From a checkpoint of a small image classifier.
Model: 9.45M parameters, 32-pixel images, arch vgg, norm batchnorm, activation silu, depths [3, 6, 6], widths [96, 192, 384].
Rows from block 8 of a small image classifier, named by matrix and row number. Each number is 128 + 32 x the weight over its row's rms, rounded and kept within 0 to 255. All counts start at 0. Numbers have three digits each. After the name is the row's rms in percent of the matrix's.
After each channel's rows are labels from the 100 images, of 14848, where the channel reaches its highest value: "responds to" is what is common among them. Only what is clearly more common there than usual is listed. The data: simulated telescope pictures of galaxies.
# conv: 3x3 conv (model.blocks.8.conv.weight, 192x192x3x3, each kernel summed), inputs 128-191

conv.114 101:131133193193138108104158136193137189127135158087089126069123160156136162135129154109090122117130095169061108140117078101129088182116113109136099112073200103136098107080142056113169104079100108
responds to: barred spiral; winding: anticlockwise outward; winding: clockwise outward; tilted

conv.96 091:133075121102128147154119152183080094155100180090156099123061125146143132095077099099120130159061142148127129141140085096146097130126148113124103168125098069152141117147061131096084104127143141
responds to: round elliptical; many-armed spiral; winding: anticlockwise outward

conv.11 111:139127147137153153126117107031134141093128127089124091138180130034190144122110112092155096095093136128152129093150124177070057112149115028148151097122111064173156119085157135148167113108126079
responds to: star cluster

conv.175 109:200174129154081145117147087165160148112116121084100170138151113169115042153142131136098101186070066153174150147114144117115115148100075084149110103133140143180124132133110139136075178151093121
responds to: edge-on disc

conv.47 099:114108094145116103147120172142127102086132089125161178179144072091077111115100098176121149112083164190135137078130205161133112152106129150087056103120135081108110104066201134150090085133148175
responds to: barred spiral; winding: anticlockwise outward; tilted; winding: clockwise outward

conv.44 102:063168155080148151151130153148148083119163135143117139098076106119057096174158135163123185092180163114133087136126137111091136162040136142107123085115110159121122092134133140145139137095136115
responds to: merging pair

conv.187 099:119100146127114157131131176136073091091133136132121048157106151082158106097113127114151084113106098094115111108140170121151122150120159073122125120137130103170136067099106099103150107099205152
responds to: many-armed spiral; winding: clockwise outward; tilted; winding: anticlockwise outward

conv.55 096:132159120126092126127140182118144117122164156090137098110178176076061110154168096130181129109149126101130139109169134094124097127141133117091109075129131121057123127119180090087162138068111095
responds to: star cluster; edge-on disc

conv.152 111:139089109115080104107090097091151021116140106111106172097061128139109196098158128179052171131113149090153113112141158103136118125135098094134126139139114142122079148081108113172186088166128133
responds to: lensed arc

conv.67 106:084149198153116110135101122199113118184177123190144077172123176135120098120134134160108074148179126124120119128129113141089120083091193031223098098134100052176106116142078173142119118110136117
responds to: irregular

conv.106 105:106120100116148119141134107081118129131120177111103144151155145154161076123073187179136136119088130115101155112110128241159145235095141122094175074127098139174167079125114140083118082084098102
responds to: two-armed spiral; winding: clockwise outward

conv.148 101:113152136137132213105140128215120087137151120129140122105134108159089133134106180098102152155087127128138112089138079154118113000135106114078134133121108108116117133125098133140111088101087148
responds to: two-armed spiral; winding: clockwise outward; winding: anticlockwise outward

conv.119 098:123062099106143077092093132151093142104093086071149174130125108170112110135157156129138141152136160125149160147151143117082129112189105093072155071095121139186137113160102093094154151135149102
responds to: edge-on disc

conv.128 123:088136112151125111110120108122119054116127130113163162134084150129114194122126083161033185180120126129152079112076167118140146095094069160102143158113126145129092106103126133143184115145147159
responds to: lensed arc

conv.111 098:127162116122099098117119098140141111117119113147161178109117128121147145108108145144109101112170153129150142128064098081118188149109126159077099102106129050222120119116070145134112166177133133
responds to: two-armed spiral; winding: clockwise outward; winding: anticlockwise outward

conv.100 086:120093099108161194104097139149148090129161072143091112110088105093089129195206119114139146156157150088099127122124209076104116177110137121143075138128152100109099102125146099063141082110123171
responds to: merging pair

conv.69 101:117154113122125116110189119196089153186102102106079117142137106121167091115140120113132166144081163148129182122136111154117118130101136131122118141137146139137114132193154159071107131128125106
responds to: round elliptical

conv.78 124:120127131099131099154103149167123132031160140139211123105122103144114118126107124159086136148111104090141122145114116156155124156139170063142124141151125072099155105120124155116075117098144154
responds to: ring galaxy; tilted

conv.72 106:135140128141081116144174081149125077162120133118098138166101117118159134096098142153121149134107160157153167187181099135099126096107173144148136117144113109099139117143032146122096150134113087
responds to: round elliptical

conv.146 095:151161160144119070130093095130086117126121167155113150089081126086139092140121118174148124120078128124162115087125197142117139191119181122138082124118135101055156090125122100185084148081200119
responds to: many-armed spiral; winding: anticlockwise outward

conv.166 096:110150170143081116145159130109103177154098166137092169161168145135137114106151128139088127101117170095107061133088145099142093135098101074111122131143169103091108130134107160114100093150126121
responds to: star cluster

conv.182 097:126162135167101159142132187124162135181119109116151092047088133114087116230192093186128122156202114138156114135145160125111203150137085149114121189145066115073144107132105121080154156136145166
responds to: merging pair

conv.186 092:131090119090102132188166151155113097112121135143101104123133172127129057104110112091098134140113099181129093156077088126115167149132111133137103066073138074132112152113077132127117144078132087
responds to: barred spiral; tilted; winding: anticlockwise outward; winding: clockwise outward

conv.142 107:118150128123118134116143157147127074213096141152131157159091115119137097115146155161096122180138177144100172139158124104112097143087147080163132132101122145109129103154102131099104138158092122
responds to: round elliptical

conv.164 108:118108103110098140146109111069156105112127110123141173129091118148184219062138122146115137098137158116109152072088117095126099148099104084143129107102124113158105124103104116198192147137119128
responds to: lensed arc

conv.104 094:129137143105105158156125178195116153154093155139124228110157145170166132111124139138077114106182155081072091174131165202124150187142099153122098118112135158149124083115102091129046114096138140
responds to: two-armed spiral; winding: clockwise outward; winding: anticlockwise outward

conv.39 107:082149155152119144255101112139081142060161166096175109096091129096118162130139092182047114156074139094107118136131132143127144158109134059092136116165138143128182123114127127117068174083132150
responds to: ring galaxy; tilted

conv.86 091:103149153099112172117147125156106154155149151110136138102168111166161085110111212157132087124125135083097177168112117141114142184099109146159125183132107234182132119090127088095114083088146108
responds to: two-armed spiral; winding: clockwise outward

conv.160 111:118130162112113127123056073076121090180123147103144119149073094120130130126115119065123111052100108142078146118118001098145153129097124137108137118122150102127154152123133105188099149165162148
responds to: round elliptical

conv.15 088:073153157079161090120104118067140116154124129188126123100108180071092142137113144127130101131119091122103075092166145158114084098060202133197168071124146066165157119073122164125121070109050124
responds to: irregular

conv.168 102:135135117097117189101121117189134139085125122082102154091148146069171124132122065143075118150140143054091088112093081103105102066158136130113122101114100062144140093117134114101116119095107113
responds to: two-armed spiral; winding: clockwise outward; winding: anticlockwise outward

conv.113 083:128114131153156166142124082196114104102170113109146112147126150054144117108089074172114103119099128119127090113160105133175106169143089125155068194136138137112126148075111135119157128054176168
responds to: many-armed spiral; winding: anticlockwise outward; winding: clockwise outward

conv.3 090:170099153141106134129146108138181111179131116103086139089185113139138147177143109116082091127085131116125164151127114104137115138138085082123164078127106194072144128129154103104129143188096107
responds to: edge-on disc

conv.8 130:108123142124167088109121092184160130122131094157094082148105121066133095095101107178160107113140080125114094119125176179115196101116169143106107101101136059165078130142170105138069128095176118
responds to: flattened elliptical

conv.91 094:109110135095163129091236148195151123140103207085113107113142118106170110086138132100129099138106126157124177134132078163152091107173105095119141103104110106089108089231067066079110168145097122
responds to: round elliptical

conv.4 099:124117155104069097133205136188147161103144164114122111068125132124170133138171120116107120113119106092146133131080106117131134096110134109126117122135110076143097135155116139160100138134135130
responds to: round elliptical

conv.94 111:091120101131094153124124079218098118136117100139114000110119128144120130101127168210096092117098177138125055110160082169159142134160127134123105147178119125133112157132141158128144108110078180
responds to: two-armed spiral; winding: clockwise outward

conv.9 099:122129131162130148094125150096189144154146125127151106180150111166113084139127086142132108115121117080131071103115113141085104178166127169107180143140138129078147192132110121136139111146177098
responds to: many-armed spiral; winding: anticlockwise outward; winding: clockwise outward

conv.34 093:152124130137134098114084132196141113115136077146124095227160116078199146096129107130169057127081127100130097085127162134201075102121115094163137143128098092083113155133112105128135147079190115
responds to: many-armed spiral; winding: anticlockwise outward; winding: clockwise outward

conv.5 115:110107133127035133087129136180146081138097098140089090137141161115122130130158159162120054186117161133129148167101098120143107147097099114135110130120084089151140090151114129145124163156170115
responds to: edge-on disc

conv.93 100:179187076106072130122135106151112134078189139091231114131124068133113167164136134154113141106118103118131145139082109112111113114098136061158157103082120129174099083148137119118094184099087096
responds to: ring galaxy; tilted

conv.10 119:109151164121118160139118116204089104102120099101117153131137093055140145143086108096123064113072073105113159109137168169159066041151177086127144091095073096162122118168094123113082137059192117
responds to: two-armed spiral; winding: clockwise outward

conv.58 092:186149127142110127119106105133155109145113145117065135098137153142136108133116134145103064123094093151160174152096145097120146148182107104146168121093089120149145061144150111105191190134149136
responds to: edge-on disc

conv.80 104:134122103143121186120121182094139107120105103116113122093066172104095098166231132182196139110206136145150126118158159135149155101079134159142095141143111029118155115136079130105090152123128138
responds to: merging pair

conv.84 096:119122080105160178128139192160111070127164138101103139108166104157103102186201105170165084161190128104126089074158072146089118116127133141120113092102096105138128093111154105067115110081100083
responds to: merging pair

conv.179 094:118145142169163182142129250037149143111159114111137149041116070059064118229185133158152129127150101140119135168152157102166205143085108144202141134124125114119133129153118159089090098107116118
responds to: merging pair

conv.28 098:103138116139123146222091128068158105111154122144207167165102086121108135128088139148108128035146076099137145143105114134135124133068165113116127130118121140155168102092055149169144152136124130
responds to: ring galaxy; tilted

conv.154 111:203123091165130118100123110145151116140108127117101120146123215123135133168123184184124079188101156155201134159103171101140134135143061098132160107119120136120145089121164170130146188153130144
responds to: edge-on disc

conv.180 097:108124114087131132111129124118076098077148144098142113070124100081150178136204161120139123157210134154122118118134117132131110138079069129088086153143152069130143139134094118192112135092162134
responds to: merging pair

conv.99 104:111148081126121124147104144108149132116173106130140102107126116104068110162255154077127150103203145156142131158121158132115107175098124094134080142125154138151148087170150125071067121113093157
responds to: merging pair

conv.38 082:136174113105127110203130116175125094087184132115140145090088127106094117120073107130148076084101109152142156131156180121089092118056137071127091123110149173119220081083141164143114165123101088
responds to: ring galaxy; tilted

conv.37 100:148114156108105177117112169108131115117128153091101117072128102087081154149179088169137112132179050143122127114082116089115221129107123191112142159105125078154126128128119117082134157208168153
responds to: merging pair

conv.174 090:078122107107162198111105162192130152140154142163112188149092065157152083087100139171144083115131127116130131145107138194081125173148147145065099103117099152207146111116103123108138088064136105
responds to: two-armed spiral; winding: clockwise outward

conv.156 086:085181134155090083195121090076113147121215142106177114108158167151097073131112133136085078160089105091093160158103088220158141170171206107123123137179132125075189136065144150098135158169122155
responds to: ring galaxy; tilted

conv.189 108:082084126130080113109137136107122159094100143077123096106132130123116147100131158102103138089125116179105142155131102129131119132133078121089104137067101108104135114097146038106158106090105095
responds to: winding: anticlockwise outward; many-armed spiral; barred spiral; winding: clockwise outward

conv.157 086:087168078093151107097163076081079107074150122125126096104124124128130080178115110087108096088142148114172095107117130154144071132094123148139128108169166219134134201088129124083109110103089108
responds to: barred spiral; winding: anticlockwise outward; tilted; winding: clockwise outward

conv.12 111:075177101148112108112142149138145122181137140106192108161152171095087106092121133151094079105085019137133110133043166177123084118106098123129151133127141143080151098109121109108140132112133160
responds to: ring galaxy; tilted

conv.185 103:105091117095103120145105102119138105078131071131160116096157089131103100094077115135100135179108165040084094118106154119074132126126116178109128055104146104098162152093119087144149090104117113
responds to: two-armed spiral; winding: clockwise outward

conv.40 101:133104121127117115138114144181068115120073138094137054120167135137078119130179133129132135181111142118102052162171169112116134191102110138168068113128036150084126065107096156130139057110122131
responds to: two-armed spiral; winding: clockwise outward

conv.51 109:118166111103133118142126124185139141155148078154081072090098056133109110125155125157162103175168177076178090159117180156107177140096116138122080054124128087162096126097115156129091129099068045
responds to: barred spiral; irregular; winding: anticlockwise outward

conv.52 099:158078101070126118084132151126155074150114160111117134130124160092143122124179173126135081114084148148137168181151193094122093102190092052167069136139091149132100074126157139112143162127137120
responds to: edge-on disc

conv.124 082:088119044181120183126148116141059143058131108106084119119114138104095139089103073106116176050102169154125109099135111109100072209125168162123085148174155185113076217085113146082152093116101117
responds to: barred spiral; winding: anticlockwise outward; tilted; winding: clockwise outward

conv.49 094:171112132150194111167177102128068141111110162143162120058150128096092175035080123097104130134105121118090137121122132095160070118109096113148101097162124115117122144110112141113103114092085083
responds to: barred spiral; winding: anticlockwise outward; tilted; winding: clockwise outward

conv.163 084:183223159121087127204135146102122143071224208101141143126124098154106067116149111097076090127108095111125157169137122173139112165111198119119153163136160145074177139112131121124092142128075151
responds to: ring galaxy; tilted

conv.138 093:167096109112113144142109176086086134065105153134157103101130058120086132143173138125110165132180146131153111133137149097093190107111122143149135123121119120186148133162102105037096079134107153
responds to: merging pair

conv.77 105:152105143101099124139129125132026138128080147121144092157111180049145105085119101118131108141111134100124112097154143138160128090146115072105151133099096076155149106124158099143089092084163139
responds to: many-armed spiral; winding: clockwise outward

conv.53 142:109114169084175123106114076192155119080144097101078138102093102053160151059109088151112143088189068114102132112113078173118190138106154178131105110110109061242109088100133112143130129112142089
responds to: lensed arc; two-armed spiral

conv.158 111:096172111073120097161082087086151112135121143124134104095111053135132160138117069098090113086132064110090117138139038046058106082082125081084150132143085088145122098132128152134100150124139136
responds to: many-armed spiral; winding: anticlockwise outward; winding: clockwise outward

conv.82 100:102098130134113119126197099158081116181150161098147154169128090125157111083139124153155131169159165133111201147111110101131153117122179181117084108132131140084144118134105127099100093123114121
responds to: round elliptical

conv.127 101:134212108127140137196118107117105135081182126113119105102144122107101110122131118152057103092088152131124131076123127183122082138162229112118112149152102164139190095116108097117058055117102145
responds to: ring galaxy; tilted

conv.131 095:128231142099123079212105160179145154075184110106180123088093143131117089164147117113077110182047098093136135147144154154129116132112160079177180124153154131169188094152099151164088137110126126
responds to: ring galaxy; tilted

conv.121 108:102104107122101163112107086156142129172146107084116109100122082110121176155140091189021100130165164092178099121150175134119118082104063155089115115154096087054088124118172097205158151110191118
responds to: lensed arc

conv.165 098:105121157115067104128119112174097208148133082086071102171157129147136154100136099122123123112149125136108112143064074103145100157153128077144120111111132117096139112211090135125112135144166130
responds to: star cluster

conv.32 101:121135150100081168133189124157153222159111129134088159132214152140142074113111129145220143050113097121132152119118128148084133141119104099137145138109147117151135123147090096098120126131191079
responds to: star cluster

conv.116 087:119190147182082138143113179136098074153130190154136083140128138074145128133087074103157141097167180082122118148120099127128096075111130129165154117087059141095160097152143118133093160120076104
responds to: ring galaxy; tilted

conv.45 094:138146174108119117133162059114118185092142124071120104116202145120149108143158104128146200161067150134125081159096103125160097139093109099125162090146156124159118126157102146129057118133157140
responds to: star cluster

conv.30 101:114135101153130161141154137169122085165167130104116131083119180084120165146146079090091111166091125125040137147103176072102138120124107153068054131118125103117110136086124112140121070107091110
responds to: barred spiral; winding: anticlockwise outward; tilted; winding: clockwise outward

conv.31 093:083123151074141053092155091120142142151140140121139106090133158099158163084156095062043084065136092166153105121153147184108075129099127128192129121150100089181147136126174185059153132109102134
responds to: irregular

conv.22 083:133146158169116146091105114104166150141131175107139112142155111074105063112159131110130060136165101120138145124121139108095137124162097204149147116155146141077129066136181133135133103112140116
responds to: many-armed spiral; winding: anticlockwise outward; winding: clockwise outward

conv.126 098:133186142120122074174151115141121127146179090158100142137147077130195093093093102099130105144086110118049113084113099111114109117117059043130143137154125129112170136091148162086096166147155149
responds to: ring galaxy

conv.172 093:130106104130118107118051133170140087199138054120127109159145107137067125090141163165104133127176122101134139101136127111120160135153130153121112153110122111105136153049130127111099179122100171
responds to: round elliptical

conv.170 094:083151110130154106205122093070112069160159126083220151153106107131111137158131140171082076128116141141119148143151169076113121128127145145126135092111110152096172171136131095127115182150133126
responds to: ring galaxy; tilted

conv.183 106:118141094144078113142174075139121168115114122103123181111159111149114146132064136116126099112136124119078113174143094126137118141146181062150157084190118117097103117197100165087120122096132125
responds to: star cluster

conv.89 095:143151126174079173139139207072139133114132130133179115082121052147098088180252118125137119131178141119172124108187124122137173138063115137135174160120170121126124132138151134093104114130126112
responds to: merging pair

conv.149 097:138096083132160132074109119120123127130071117138114125100144136186167073128139081144104062165135123098094178172193160074158110178132124098124136132131122141121082108085142110094121145139143161
responds to: edge-on disc

conv.88 097:118075115118200192134113089161114132102100111128075193116117167149154077119083096119134096101139092112119111127158162199126146157143142171117135060140093102126110149096159108118175147114118120
responds to: two-armed spiral; winding: clockwise outward

conv.36 108:112134113138167054119136142120208166149115121140108119122136142105173118125097099071138111105185128179113122144134069123079079090131141157125153078122120115090127093126163111125114152098135136
responds to: many-armed spiral; winding: anticlockwise outward; winding: clockwise outward

conv.13 092:107153060205144096174136149111110115107178158127145147139118110161059074127093100143101101131111148135123106109115124179152084160190171112134070145107139130107174090095172132152137203078093140
responds to: ring galaxy; tilted

conv.24 100:107143105093121106154105097151123150189103110092112149156099109119104058108185122129163142102165139134106102178199164104121157094094104116169148080156129103156128102152176096117114114148143094
responds to: flattened elliptical

conv.27 130:143099111137077154087119101135137094103128134134103150159138167097141137141153145189119071102128106133124129105100178095156157129060135139119156108112099097210194119117118167134148157138191119
responds to: edge-on disc

conv.122 105:101150182127034143139112127149143134187125111124112131129130112129147068102147159086167102103144108153113146150184124171109103145143143088113154123142117105103117159157091095113116117149199118
responds to: star cluster

conv.141 098:104132126124113142125121054168114103173143093103090116110075117124156189115143162154057126142186123055073129120041091103093150135077123140069098120095112092161133173096145102120133151160132074
responds to: two-armed spiral; winding: clockwise outward

conv.147 095:117148125160073111140102147112121199174129116134102150155177133130160065110133101110141147079117147153102127135141064088142102128151088109098125131109146134111126135175128163121080182093169119
responds to: star cluster

conv.61 094:127159127128118104135140132109129119086229172131160118129156144149092121152100163144156109153097123059111153145138161203164120108108232111100102156076144136105141085126137134070128160159083136
responds to: ring galaxy; tilted

conv.64 087:096123191130142074114137123081119139171124161165147173104119112100178128095171086116103226145103118142112092150065099137099120139086141057191140125136116154142157127109146104135127102123073111
responds to: irregular

conv.103 090:142117086122143090113140112126088154035149113129131121117145130154102135104079122128148189126106104170136159112119122109135097121129109140100130099157190128136116139091130166091134134079033138
responds to: barred spiral; winding: anticlockwise outward; tilted; winding: clockwise outward

conv.68 109:086169107096103105123145118211103124214133083183082148122079127098128131117114098183122123108089145115184162082116185150133128088096186129206119097147121123043128109141078136207084161126094144
responds to: round elliptical; irregular

conv.176 099:154131120108090102073147138100126147119074118063156060125138076051131221108190127131099154124081182150142109095113115086128131091098093137114137133089125113110115120132140085121187130113108109
responds to: lensed arc